Weights of a small contrastive audio-text model.
Training: soap at rate 0.0019, 9900 steps, batches of 256.
Rows from block 3 of the text encoder, named by matrix and row number. Each number is 500 + 50 x the weight over its row's rms, rounded and kept within 0 to 999. All counts start at 0. Numbers have three digits each. After the name is the row's rms in percent of the matrix's.
# k: attention key (text_encoder.blocks.3.attn.k.weight, 48x128), inputs 0-127
k.0 108:462507481405521461450500464440556455489536440563432504451563497498581542484456598465499555454369475565605566519604506451552536450497547489519464454512471501389581363487463514468529511607493508412448534497537549442507462439539547453486484458466472517469489531520520451512460544471453497470532545506492529463447540518545518470508585488459466433513594478390557416507550536382516531551542
k.1 105:548581528555537487500488551518476426511548485482489458450521564471544541436440460533465568460484502543574518453351424415551555573500482438523513441577520487641449501488539446438494520545517448528564562420504493450514492495541578497541532546480442466462486465341499449448515580536554491405560453615499588461520496461488457534498487504479495498470468458462460607474478501409438517484475
k.2 122:417517491495476532479493494544454518446520448485486572438461497550560432447454495490455484490488513552384594525469515454501481531544516411461539515579402506565565433443378508518423561549605464623541517473470454491558530506514522529511482565534509450429505581471490505520494580482420449431516446509503413550587512515505515473463422441593542423446506489499533549531505532484474534357580
k.3 111:509610552449530580506525538463560417535483651523485525463467526495521544593500557416500451477565568477508462504431457507558439512528575605393518448508567532510550503496495482480527469529448532514590526565595464481489584485500510563448484545517523556625487539495561410462495474390609517512444488496536500523508525540541471497469452503533557449460545474533455610410566488457506461517486
k.4 110:521553542580526510514493565474578485496488433541596432434463474450502546435489492498508493503551480474535456499423481463543500532567408390458359490441479449447474544413479465525425469507510454491523478466479473498524489562481527475485594511478555492479496522482413353408532477366468435444475464503547539545542494528452517397549488551411506425484406468463528573434465602473490519487500
k.5 094:484484473548619435491496532465458488575509548475489432489493504516419486409456512503453479436556463529568442527543514489575547425533445486477580533531522539569491446399545417465510509594478534522590430454576485569503540486426439461422545523469521438457507530504570438426457596551398477457443505441556510452561514447474525560434460455583561515486442483529476545416464517401548478451546
k.6 096:532484476488512443580493506513509535526620524466443488603516428484429492546534575531505492512399424519531506544452565521537557442562514507554392408455480548454540474578536525417509537438453578453547515545456531535508500498523533514533466491489458490360532508472505626567532399490486469513456504550488494450552528489521488569507534605413397599588502555517476518503412470486547551542462
k.7 095:546646481426454414510492360581475563470479517539499561485381474431525458467435510479533506559459547526487565524578516557454408477608537580479537509451453563476600523561447573500521534536616434450478534490545507505492508519506530592418521551502494562494466523567527443560452537517474466511552480525485508544430528498476446527486516459511478535412583509405550538543465477523524442531531
k.8 097:472505477398476562532414498505498537360529570571504538498460464591511479411475487497429430512486451483453554460522447476578449497592483458451573528510465449526460479566524638535554431480541489477526449514528494441465457519600485527515458509517509546510498425509482494541621570507556485378425450589502472447631571504454469567501520533488428490612531546503492476496467517516512504467490
k.9 093:628562530452549553472490551460549483526475483483466465506497469514484574509508457441558458521468465468556567451554557512541419496432497560432502379522597458502531519609499509496492418455494536472474459497486444484582517477437483584468506474454457694566477528400559460519534522572483565448542478552501460451516449494429512509522514537470557527610475426425488516537496460518503468561398
k.10 092:453468447439496548404569449523452436478586566492431506454490537516540568469477520527476402399428474515473526524581500513561430423570535527558536527492451481374508400539473505436362525480524458511543564489554554505471327442465488461504442530494539456489488492509544554471477488519472541567458475544451505497476490525471556420423553517473504458533472443544442463508535522390578511530532
k.11 093:605454466587624451580471487530500585515501525481543477489541559430491466552504526552485483449478567467518447486404469465455511544522429424509491394533562516466540459490445459457504444529456636407561518472498430534464583532461420557548548515544474511423396549463493501492487407483515513460496421581582512501515432506543416447450473566487519572481493584511469482509523436511545447437538
k.12 103:513465509422499433457511441513565448357626426565419430513454524531554568542502482449571453532490540530514380427494573568522511506497464508530592492514435459465478506499565515474540485399517560545509476542537426452490516542524513455527498433516486507513521513544499495507470588525506404509451508455558452478516560581464570486515514522441546536395588417551493495428520556599531514410560
k.13 093:538547517559536488505552528433472504449550482480446470524419508492496559489507563547500460358413465484465489550469515501553501451495560494558533429537541417445529468524581459425369562498476573483463490474545526633473462472513420471492473543529486439416440507512518443432458487551469641462500526524455449484552481565487486528548521460448596496587506452578374494524494503413520575458489
k.14 085:492599531395484531399501514460398449508560469557572536456473514443516547515484526519476584467479529577546476564535519521611527499635473496483510554519485518469506439605476518402524470472483452548535445422421437467434603503476517464489507495509539549508525521516508436590488509456400443496484557478549569580414533474538545455481541508427478483475500523512559485514525562530620584466587
k.15 109:476537489522402387489476495532506477493542386550447462573484418485534553576514634519541530493451647619566468460534546534447545510469553505569515441581516507505517452521510404503553542407422543463428469521508492504476464559512481509440530448489466447399522459469474572528477454467451493550515553567471520510432496544491526583539573553443444484474535520494428494530508589517580520537454
k.16 095:491566396502511584487515500509496453479438519502414498524429461573589471403544420466478467385530560482499549370550450495505512517627482541481557481549501505486500534470598435593469424399540521492584473544476489512517516512539413628497393506509469498474393514505483515471416518448460493480469516576540483441549496510472461523488495529475473500508517575454572479492576443503392511521506
k.17 088:500467531482540563397508497495546488548510490468456516425489540474569596531504442437458556483489501523411467522568480434482493503456607479462564512426629498521457522433417545490500499499533518533475443426528441543578428527476496537554632496545461593494583461477484539444553513423487565488451515481555505450488495465359495514556496446498565489582560445482383568474535506543459508563420
k.18 103:510459562384531612437520493436543441511592476518475546440482562562552569495492545416395520520591494484571456543651501523609447525528490509467587531530513469483487442483426585536546482493546522577493473502530568527527500432442508513495443517517509508559598488583551525487519596546516540624514510483494487507536509531476559479551573500570540444585547494541492549509503453506565548453526
k.19 087:557547435528509597444573515584414498574507581500471527575499513399554429422489492524471533366450556554530528502501369503511531580566524488452500497508506527578522476452507418521452477474461527558501499517537485546538508499449474434498509458568471481452493535624490527448479402457461463498526531494619577502537474541548474447445488505527463624451471509537415482546543404478524457428488
k.20 086:538515585516513511496540581507460416469471514549488439574479534426502504584489445605479439455535541401586526555485497478539472454492445499471489546467487511526484468567527440503481567516482465546499493511427498479581524414515447459418492400510549522584484453568478442537620531562498521439561492474527586612593608552521411439520415540483509509467587453556499527449452573483546485511562
k.21 097:463474510436526583487445474559532442486406530439497529418435499557488540576467509477467526491519460425534488461546543509563467549511414491459532528549615462610485471448513477490549480431591505439421424475476517545445484523518398416583571455482479560564423422418512448449536496486491567458532489538512441485543561509398535504433475445540537428548575526416497438591515528569477504484448
k.22 087:492492416455510567522488477474550473476462504427499516493435569522493501592507470439429554555433470559453518518542552547515481500587454573432543474496448461537516625561512474480572507451542448541501466501519579536613582447528484506459364503556420474583497444580465502624505564538438456504523462476501549522526511512507486472481555408551561590510556590478518508436517426457473533600466
k.23 084:509444625511483401511515446511493461373607554558485457543479465392443546521537411461477525478393474466511526550509505564493469465569454469504511506500421513554444509532492495449529502505498523461485415455602372541572529505522428489557452475555579430434473529534512541422494501481503503465479546474434506488480440566501426538479525477487474439468542420469548468362472546503598498492574
k.24 127:479492514512497453518466430483494486451500395520477459468581544436474536565508480467473619479572500482444534453521466430544535520451566547516409509562575541492449436518426506424424595549465560455560569449449483436502459489471492517574587551528474528476506461557533521481503518469515467511597445406506435542584594567527531416451540424441554450479446462461467549487473454597407484585543
k.25 109:482384412402533545513553494519465440512492448515506531462446557574436499415484329545422528476465500498487501498603505458472558486602509486404473524513506528463497456506464543524497415476446516512478477552531693478477501472500482548338393464488460555474483489542502479526544466491546480503491464516556503450581470449464459478473475457599532581546477497462540518510526547530507487478498
k.26 124:431424536435517437526447472537495528469592539474401451425421487571441436456381520512536470497493521483598424417454561537523489393453451494418451425423517523483476491480589529481600504590459470510509569496550601446489413545541458545458529483495548452447550541467500529522473487502468482448511437520515525438490518544496474527490456603502405496476422412489509443530520430526542436519447
k.27 102:527567592493481590465521484572486488474484443414460529478433481461600511537523407416494643477548537463424589443551497558492512499502513506507540559553514525500546484542432500522526451452552559546527503472506432422561532511511537539610479474521522578492493438555467554532501602389465447559438513465547398553556481551495468423531502492478552538499565434596580509518501516565524559453442
k.28 094:524528540545459526581489478477541470540456519433524526504534549470471539570483381494443519515466549523535548560462532463507511522584426423492518457555482475451603546498509526467502471470408447550504468433498458522538456529455481495442436436502498489578580462487484467553636587522466515526543499443458471604535503507401488492570540447462575485371419490352437621549473501471477510497453
k.29 109:495499351535553560492471557530476476553480515470522401484498487535469451492542473494464478442555483500498484394524484512515549461527490570409546460493535525515456556515615422512514499498412420505507479459555517547603500466446455478371416485533457506522490509470532395462437569534487499483367435467486554368467520476455459520459522520496590574513430456470435550483481564456524443595522
k.30 091:480505499569563497397531574584565495559525512418434505572396518512469424516499473518459464454447463544568502466419520550478554444433458445536464473599547544516567486481492453469513469513470557477497435496474509538579493547474436563506409485466575437441427572511422466423416507561395454428515532543555423501569514546562463433468453469489487501528497541527577530630566495549498496504453
k.31 111:449507565486503425552521463515443462573415491514465440547512449450496515511557468581488528424631554505495461529522510476536469535589522481491438443525489606508564496466462502564484454560461433544500472537543505634517501493463438459476513436546457459419501557554542563472466511524388553399422497472500565505527445492521479471445440517445545493449401463451518441375455447547403529434547
k.32 107:489477543543520452462488469580463542530490522525379507484526452479469455430527460541445349514518552502490548568507535492501408474544525542532434401389539569519485467517469505480443610529469438471453517503497586590580481388486458474435582505479493455508558584579521516437477474554469484539549470487425525524427491524545488433430546612560433481426437510456472450515510502539485465586518
k.33 094:512481528400530587421459468540520450499539536547420507447522601502507560484593462430423445518534481486543515532549454485503426564590396450441493493549544462477436397487454590504552458408555580500537450456518475450380515478479489455482495549512452466509406452541441464501564552500596519524556453545506452506498496549500572524474552529637531460471547593510511519517473570531516529438478
k.34 089:490437495471604511464418486559508528485572471523600539411432482447444510437537535511510504590568465476500507527465479583459517555547447551437555459387517462580464524496485518517541511409522455458474545490471498460485589473539555558530510509579537568513643488454542505630551566445535384541515536510451486567543633509476478475468553598531547499466520543502473479534473496543525428485479
k.35 094:512491500413489506411496463477542499512587416519432556430506472513552565455594496459512449576474471607478509459531571506575513548608558486498478500502502447425542499538461592413655417451475458568462476510581540441532529477410529576581525523481520568590549489463499503601528455513499445522505465546489513450484538489490613508449567563543479572521553488535564474520479510515531521567519
k.36 093:441486492414434497492430530489495503528584451569482405445453468487515492489476500483411598504398401545480410516565436519584469519522546561493543555412410518561524484518425529606559544504517444471550482533672497513436473449517431500507507508494507493506560493498534548531512501531475474464397500443495506459518531502460412514516537468442515527518515404589462531436514538462612484403514
k.37 085:526514496540513528507518547460601491471465489439507511389499533565568533508491479486473541580459427457475514594567466479553495569523527494499479586437545475435449490524452441432524530481459499502528589431479528610591381513522533409505519482425531471579518417434569483464546439509514546548443436527460558549525513470478454459486547366394472507576472503529461490470579509410506581577476
k.38 140:555469492522636541515615551518448455579451601473525536553522569416510467526545412547553343494438483432492509585477501501500470433471505428505503473560455519456533472474544474488437506472471461470462465511434533547561566434445457456457425412570452585421390526593488513516486518495466529514506546489584474484459422446487492480450452547521578574467522490515468462451496437523479473497557
k.39 095:572528637443422408527508472561533527465541396525475512514499479512508459514525567508505589583535539463537540569533552477460500589528502484555478465480502485439487562365426438548437514486508422504482465513423428472534439547504521473548498533533454542416521529491401496548579469493527524571446485565508573517480452558533468529560565544408402508389454456513415542430511520562487550483512
k.40 103:487584492594490618512551550534526522510422579451546554444507601483507484523457434513478500501475457467505529540554417452525405571546543448474580562510523484474535564508481493527473473453588435563505504464365483504475474552512458483417523596477432514522444453495527465523589503525525558418498424513494545569485494411456425479536491356495551497455482517446407510429473493402476469462476
k.41 097:505492403454592510442514519493583481529465510434403512455536527432464506520502395427546506472500440523545514490503456438504496456462479518512477403413578427528455523470439473417544509569477501453493535358549597416518493473432549496548542470482450591561540536504461430511371496504477488464543439473526493431498490512508497398418560481514505513542450493531544465566520449599409506564430
k.42 093:514462528523499480548531546493476533418529517486542526398494526544479614603492536437553571605532515543551455499471534525489435470589507500457528519533492573502487507477446517485458560472458510518479458496515435428538580562518611427509462532557473482462558446467627496486469464445522474527469526497515536547507630535507571438502488451468637557504575608567486543444451541502551563579595
k.43 082:472480503518509545530516572490530529522548601448424557545508554524418494471496435541573401480487474501562563583489610536482568442531483480506458384476497558529440462519535479475511555458454517557560454458458520598507437431464561493547512508539535523517542563507538447464407456546467498511614537460522475476561513531542534430520513465624513548454419532575363511528570504460436530589556
k.44 108:439593578461402434528524459500560448411572576584552556483501531497486477575517518473610514540429454476572482516477597627548468496516520443485453462630452392493490594517561478550458509439479420597444487503490472483480428479533440458485506462441515506547460476421592489535488501463494449550497532477527446488478578528517494433514585448469567457466549538490492502518478515485497520532601
k.45 091:573472523615518541473559570486577517473508398456521480508389510386503605448519497558495452449487506508487479554556433446584488443482524455555534484439583432510550429511534479530511509471470456524531427542458451465459417453514400517532445504491556428486533510524453592456509534517474543453590462562504486512551584547433470470490457546413497402478505440594462523450522546544513492385542
k.46 097:426415549494536436466411569479559432522518467480572521477591514452577483495525510449481553522554502500480455482517513444508526527486434478485547555495524514513567492556473546653675425524484465490576584563410548496552495538500562534478453489459526515456504465508500606550499583401477427557551476477467475475506483507376448591535578498446441490478565509520504539519540430508510490438470
k.47 099:500543616488539484594576492469476501415572512425528497461481537439543582376497481439494521565463486392538576586531540521520437433530474450515464528461445536420537490545474546445383546431557541446511491459482429498519412468529549419463540491490470485451476513597556501408488527448503467482517489445455472566494529536505546429486455531481542491563531495459519428430381583447515565527523